Weights of a small contrastive image-text model: encoder widths [64, 112, 192, 336].
Rows from block 6 of the image encoder of a small contrastive image-text model, named by matrix and row number. Each number is 500 + 40 x the weight over its row's rms, rounded and kept within 0 to 999. All counts start at 0. Numbers have three digits each. After the name is the row's rms in percent of the matrix's.
After each channel's rows are labels from the 100 images, of 14848, where the channel reaches its highest value: "strongest on" is what is common among them; "patch colour" is the nearest of a few named colours to the mean colour under the peak. Only what is clearly more common there than usual is listed. The data: procedural textures in two colours, tilted and lit. In brackets: how many of the 100.
# conv: 3x3 conv (encoder.blocks.6.conv.weight, 192x112x3x3, each kernel summed), inputs 0-111

conv.169 133:500485485524511525466480507495504510503453493532529532500394507505494521505468497479533505473495425510490525487474497517494488520497509522440499542511495501539495546490506505453515498498532491524524518502528492537496525504485503453497491518531478163499485504508473482501487517514516530502516478504481515449503513528522507492533526525517
strongest on: grey (62); pink (47); ground colour: pink (47); ground colour: grey (35)
patch colour: grey (55)

conv.110 057:508513518551494420517516460479482476386485531508506503496483420528448480459385507506509502503438500433483505533517477495553587438510519488505475468493530526506542565470473496471573470534465527560421480456552512431524508495473497481467493512485473478517507386487477407552488514515471468453424405494492523499527445477476470519438509509487
strongest on: orange (88); ground colour: orange (87)
patch colour: orange (73)

conv.184 095:513446478461446481515441502480534367448525495479545530455439483480504460413507520467486472482441488449444465476486495441446542523479462448511471499438466466457471493420458441561423467501469492419536520505413433488467515475486474505505449500437488515492534484410498477507442491423546506489497461509530463511481481491516506459524458449469
strongest on: teal (83); pattern colour: teal (58); blue (48); purple (47)
patch colour: blue (56)

conv.104 098:493544497555539540525500514464512595474397522478507496511510525521434528464490429472497566444587382471472442458463522451494607529525547525542473536544469502507438487459490515466551502450485469503474516503532426554484488529465480458439498510510489452559467458471502497527488464536518510493442499455436543452501482492415473500503555516498
strongest on: brown (74); ground colour: brown (74); pattern colour: yellow (37); pattern colour: green (28)
patch colour: brown (68)

conv.74 092:491516502500482414448498501515524562469446520369451440500465498494514533550498460504443485453508339511511451521508498528527475528464508502513487517504466451489498386508444519457490486469485495522503487511495469483480527479511499452480472532521502475516349485516513509481492433542471457503427475533469513509475471490402506509475498467451
strongest on: yellow (85); ground colour: yellow (85); orange (56); red (43)
patch colour: orange (65)

conv.138 127:504509503502496480495500523491513536492531498498499495551473481500439564511535381508342480504489518486442483490495495517508508574490511504511493481510453485522519477483506499513480482555492491514395509493504493527513520509505511512470429526510522511506501497527516541520491502498494498531492517509304505565495476431506483517509519442339
strongest on: yellow (95); pattern colour: yellow (61); teal (51); ground colour: teal (38)
patch colour: grey (65)

conv.105 108:523488491514517475482501485493510446465520493546473538487446505487544522457506462523515456491281442525403524508489506502522482521499477493423510519473505496405537536485492490522454497517512498527556422498501523372547516490511528461536476537549509414507459515486436479509482499494504483501511500497466401493496495512502482463440503524482
strongest on: purple (77); ground colour: purple (75); yellow (58); pattern colour: yellow (51)
patch colour: purple (31)

conv.135 108:512506482488485522494510508474477421490523499473505437507546532458532494513507502509479497525522530513552388520493498493497511501467455493562514447455477471477382473446497512554500497462446472525512532513494530519471494475430506528502505486249511564513477483441486508525492488486463476547503491487505489556434515528496501467527490477461
strongest on: red (87); ground colour: red (83); pattern colour: teal (29)
patch colour: red (48)

conv.72 131:498483511504534520516501509518498503513450489478517518490442513504498502511485499416501510460487473505505501507482499510504494489513489500531501543481501501481506507496498503519489522528522499520477532504540497486523526511479407266480508490486471319469499556520430477491495527512533506514504495535495499527496503473527486321490517502489
strongest on: orange (51); ground colour: orange (39); labyrinth (31); ground colour: red (29)
patch colour: orange (37)

conv.182 111:482472509434477524476498443542485468493490470499545538470497496487510479438487483461540445484467472538435485513479495528542508489486448427514505530458486479501479548536506518493475521458504501526464550521464512484487397467496429420481472365467480491495515569488429432507500552381545493511472470535466466496482471424543524412436434485448
strongest on: ground colour: pink (33)
patch colour: pink (29)

conv.46 107:529495347515543583507458479532502523540471401475488469507525445506485487467513488500495508446525520561505489494354504503505546515493470515513492468509395543493506457501468549487495552508513315548464493468514483509519497521477500503466496509480532518573475515472541481466479504496510487521468537474477493512492452491474497496527434500491
strongest on: cracked (49); red (46); ground colour: red (45); teal (44)
patch colour: red (27)

conv.99 130:503479499507532462484490513479497476487530510412477489488497515519528494469501512544517526488479402521517444481496489452496494547495505511483477535482494503492446504482506508514477499332515499504534445508525489473529424521509551518515474469511500516507509474497518494488480470519515483497275466533531475544510476520480484501343536504502
strongest on: red (92); pattern colour: red (84); green (68); ground colour: green (61)
patch colour: brown (53)

conv.139 085:541535519548519463485571466497535414432527542453498502496505464492499470450470455485510494486423541531397520418526480474550489500475537498459494526485445551436527481444562507500516480506521497560502503504463415498502456547500497537529438509500486501568519439457551525516431491397524543438414438495482459444517498506487470469484583496510
strongest on: black (48); ground colour: black (41); dotted (25); triangles (25)
patch colour: brown (42)

conv.18 093:546462476529418507465497493464603529419483500500502506461398572491497467490501481475484509473491505513442526496461519504520496543478561509499476537519422472437519525515468433486423520515444471420472508498428395500487523458510452476493395522493473502589478536499543462459435532441533518492499476515493499520439438497513499515497509563442
strongest on: yellow (49); brick (33); ground colour: yellow (31); cracked (30)
patch colour: green (27)

conv.22 114:516504503523491495500517492447535512489509513463485486469500501474538427448505337496522499534522498556411541482470491473511475537495549506535543489553459508450549483482520515521513516549519463523465496509434497495569509504506506510523440509497500500520503502454505506483490514509502472462480512517341516493455466495510506495492477475296
strongest on: blue (63); pattern colour: blue (52); brown (43); ground colour: brown (39)
patch colour: brown (42); green (29)

conv.160 100:506487446522562529455532504507363455483457466547521518462448374522453497534388499486478485450447553518518463479452391540502501498487412497502440487495444518502456521503506523475460405499560464545499524493502552482470513475514476484455471484469488486434465481501453429491505512479462524493556454448483518490518457488492470520519479474507
strongest on: speckled (61); pink (49); ground colour: pink (49)
patch colour: pink (45)

conv.134 109:502481490520517525499490472495502516512541472490507500482527513511504506481475518479525524517508481526539389504460480480492525509490488510515500545476479475513377541499483496531491514325513476524484527495518525537514422492445491480488495346381469553512514519501470459487484516500518510510401492533521448538489477474513477439377512496498
strongest on: red (77); ground colour: red (65); brown (36); pattern colour: brown (26)
patch colour: red (57)

conv.161 046:525465529525492559541527510462456533468457465416507415488509514464445470414471469535449432483496505532437481495465536499511549468492491515510484481465584470475485513442496467495515533529474476510417468417564537437454450454411519516487540486529438500460536448475484525479516532495520391429447488463483480492469571487508437526445530507483
strongest on: orange (77); ground colour: orange (77); blue (39); pattern colour: blue (39)
patch colour: orange (34)

conv.43 057:445405563541482611528430494468491507498493511526477486475473560527474444405460519516519523475484494494435485536474560442483582447546527496409472467480525439531524569455433510450472539499504484533405455471484527441496536488493489475465536479495459486505516504467467470497543509507495496448468517434495507509513491439489510509426434574529
strongest on: red (100); ground colour: red (100); pattern colour: purple (25)
patch colour: red (78)

conv.165 095:496416519602419522479523414511557453516529418492500484501504549547498506548436501516487499473499485535529512517404530500489474519530511492517452519494446501452494509462478392516461499489511445430500515371511512486481498482502505523502521501471411495591416497479506512418514446483458532518505514417513506523528534467502499506493551496452
strongest on: labyrinth (70); ground colour: green (31); pattern colour: red (27)
patch colour: green (28)

conv.112 124:492521513522506475460487500504542517507505501497514544490483500510504477512501408554513502475489507508474568494499505487521474649491523521445493530487491503484558560512527502498437503519511495493500501509491480514503342477513512500530424468567481483496472512514516524467508509334491518494485495507463524474473519471567488508484526365392
strongest on: yellow (76); pattern colour: yellow (73); pink (65); ground colour: pink (62)
patch colour: pink (41)

conv.177 121:539497488513505508515494521504511505481503494531483547516459494503487548493519460427387492475458527502483330495475507467530550520506486517546481508514477509400330510432493506554487491422503487525548489490534495471471543496528475518515470536453525517524468518476505531533490483477498530518522498517490351529500501518493500438508514547487
strongest on: black (62); blue (40); purple (39); ground colour: black (37)
patch colour: black (26)

conv.19 098:463495468487445502497443497450523548493502548539477507488504567402598504497556490500510558528504500497513501526479513503513507506449521510471509509481500467506517494523426540479465507499330440534506474571491447504514501464474503450534492460497521508543452569505476533529437506496516508512529503453519486487313450518518549473510499534498
strongest on: brick (29); cracked (27); honeycomb (26)
patch colour: pink (30); orange (27)

conv.13 077:495498498512491436505476454536482588443458473455517493501485445499504610499498498436471480475493439481488459531476456592534511458470499497460528606505543437528487473520455491464529479468511486555485511487586501512497567491488458389445497547534517433477446514534405460480494495550549453538456467521498507484474483436469449449469552494501
strongest on: orange (83); ground colour: orange (64); ground colour: yellow (30); pattern colour: pink (26)
patch colour: orange (81)

conv.9 101:514465518467470534443583538537498515515476512419466410518556545547534546567530554508503498434537494552537526537553526621548503423522492459513477495470504532503553460554492523425478524547560539495471513524545523466507537520449457562456529474466527578516452517545522446501502504549479486546510521587532505557504485512468480549507502535543
strongest on: orange (65); blue (57); pattern colour: orange (49); ground colour: blue (43)
patch colour: grey (48)

conv.113 120:512507487492481534487512490493478438514517518496485449363522493495505378519483542477529497534483529524543449511501484491488539417506459522530480446457487525564509493427527513499544493538484496516528503517500525489499562503568489519486513518399473530537486487357512486508513486559459503442521511489501507623505448544399497477483489566514
strongest on: red (100); pattern colour: red (53); ground colour: red (47); blue (40)
patch colour: red (25)

conv.31 119:530499522505513515471466520459517474513470510503494497483465511508479451504506489297536510457530446511524517505493527430501516502518496511450496510490501507538512504503502514478477526545514499501470541519513503546544459514327343409481515456486499396487485485496467480506498503508516528449502492558467502506486495530503503435525482504512
strongest on: grey (89); red (88); ground colour: grey (52); pattern colour: red (49)
patch colour: brown (42); red (30)

conv.188 130:511490491529495485497533494518508481478517516468489514268477515491544374501494506521512525510464496529511530519490494491498512531488490497539496507501470514467531505441508495514487507517511510512528485513435511433499524489590521520520465520480478518519511535288516505518513487528508491483493482543506494555497443507477509503452499530464
strongest on: blue (46); green (45); purple (43); ground colour: green (41)
patch colour: green (37)

conv.140 093:481459488482480456436510475521554500446497521451441508466488440460517527497516465438507533460464502483508492426515422455555450486459530559467426560519454525396476435432508555507448473468490488524524479554542411512524522497526458504525443501495496491598439508459485477460445457521491512456465447525507424520454477515443437456472530536521
strongest on: honeycomb (68); purple (41); pattern colour: purple (26)
patch colour: brown (43)

conv.44 117:509508497511478482503498499497491500499508492468535537566513482490504576492551487538360508473493484467491375491506501505495557576479500507594479507482455455486351500484488502566508484407499492509477526489539498499514535492486551513493494498488532491508512503496501538517489492573482482559464497508477475557482526446528508520511526368387
strongest on: yellow (88); red (77); pattern colour: yellow (66); ground colour: red (56)
patch colour: orange (46)

conv.37 111:520515482508476506495481524477486473508491503504406495530558508461460468481506486452445505502577514496499433494505514448492512488481525532462489283554476493486423489506526495497508508411469493491527496484473500532476462482491451572505464547486488529528475478487535512555511480375437501485513497512435469471470498573463505546559455540513
strongest on: black (90); pattern colour: black (51); ground colour: black (39); ground colour: grey (25)
patch colour: brown (56)

conv.94 106:495510507504553508446464528489560490468520478493489521469494491491501531493525459461560494471371396513494484500455472457524502508491468530410481575483525553471481524462462489477467491459520486520544462501541508490530525485500475401511469502513491385520438510485405501447497493504530497490467484536456400514458470515458474366446519535498
strongest on: brown (60); ground colour: brown (59); red (43); pattern colour: red (41)
patch colour: brown (44)

conv.186 110:465495518360451560489549553512466446509501497474466381496532508477491517549524517483475430504543533529523468503513494549483428452465435369516500447483490511518489440529477474485476499510463520410484534508473499494479480459434440524457556479388503544472484502509496500515496506463477465537555508505478507499450558539498483490546462457520
strongest on: blue (50); orange (45); ground colour: blue (33); pattern colour: orange (32)
patch colour: grey (54)

conv.92 089:476488436494449526492370509461510457474534461516501490480501498459545461401516517512542523526458498496493501522382508436417514482478482469464497491465498461552495503450383433499481504499379380436542483462445488494484484468488520499517514475504480508522499493477500524436503494485508481482514498418538469464471503517515516478491417513511
strongest on: purple (38); ground colour: purple (33); pattern colour: green (29); ground colour: red (27)
patch colour: purple (39)

conv.181 091:512488441527523522419472481442444480439452500520507478486496381497494494513438497503497522457520508510524511478447381516466474492415480518458461465514445511466482504515474529438430373477518450504507521514507501503464459436473488490458449466475456491493430478513462474473487481432440501488543414456514507406454478482490479533537497452516
strongest on: pink (39); honeycomb (28); ground colour: pink (26); ground colour: white (25)
patch colour: pink (30)

conv.64 056:488476490505492523516458487490455459473525482578450546532516474468477487344480486446467472514481536512413502479490563471472524491539541485441507400505505472442544578489478512504458507512467476553421390500538539430528497474477464533507477532539529496533546492476469426546470536504510447512498451451483454517513428424480488514498502535516
strongest on: purple (99); ground colour: purple (87); pattern colour: yellow (31)
patch colour: purple (51)

conv.103 119:503509492516480480431483484513516528474500503514508525502483488511476500487485395520462487483456521523424558496482484504524465595493511482439506517487484493513565552530495504461441502541509489507448489511497492485503405465525492454501397466562473503501472516537473498484491526358510508501482487507408528485484495381546501510457529393383
strongest on: yellow (96); pattern colour: yellow (63); pink (51); purple (42)
patch colour: yellow (30); pink (28)

conv.97 079:498472451523448568470488473523554532555461394538505515482479594494469507531461492516496533479524480555492485521351524543512540471504502546466481543501503462516488538506515479461507570450421421450504509444480517499442485511496482449481547451480435472610453546511460503506552522448502510499505562461507523502420543517501518488521488552473
strongest on: cracked (43); pattern colour: green (42); brick (33); ground colour: orange (32)
patch colour: orange (25)

conv.2 114:450460531525499548438520481515482505529493498538513507519493522512471532527483490485470485452462491509488388511495508562496500472497439461455439502451466492511315533522493507471463506308511511514521522503495521489471442481507479479453509403468495512500464549550466478508504521415461517532526493472482450458504508495518509494475480519499
strongest on: pink (48); ground colour: pink (31); rings (29)
patch colour: pink (34)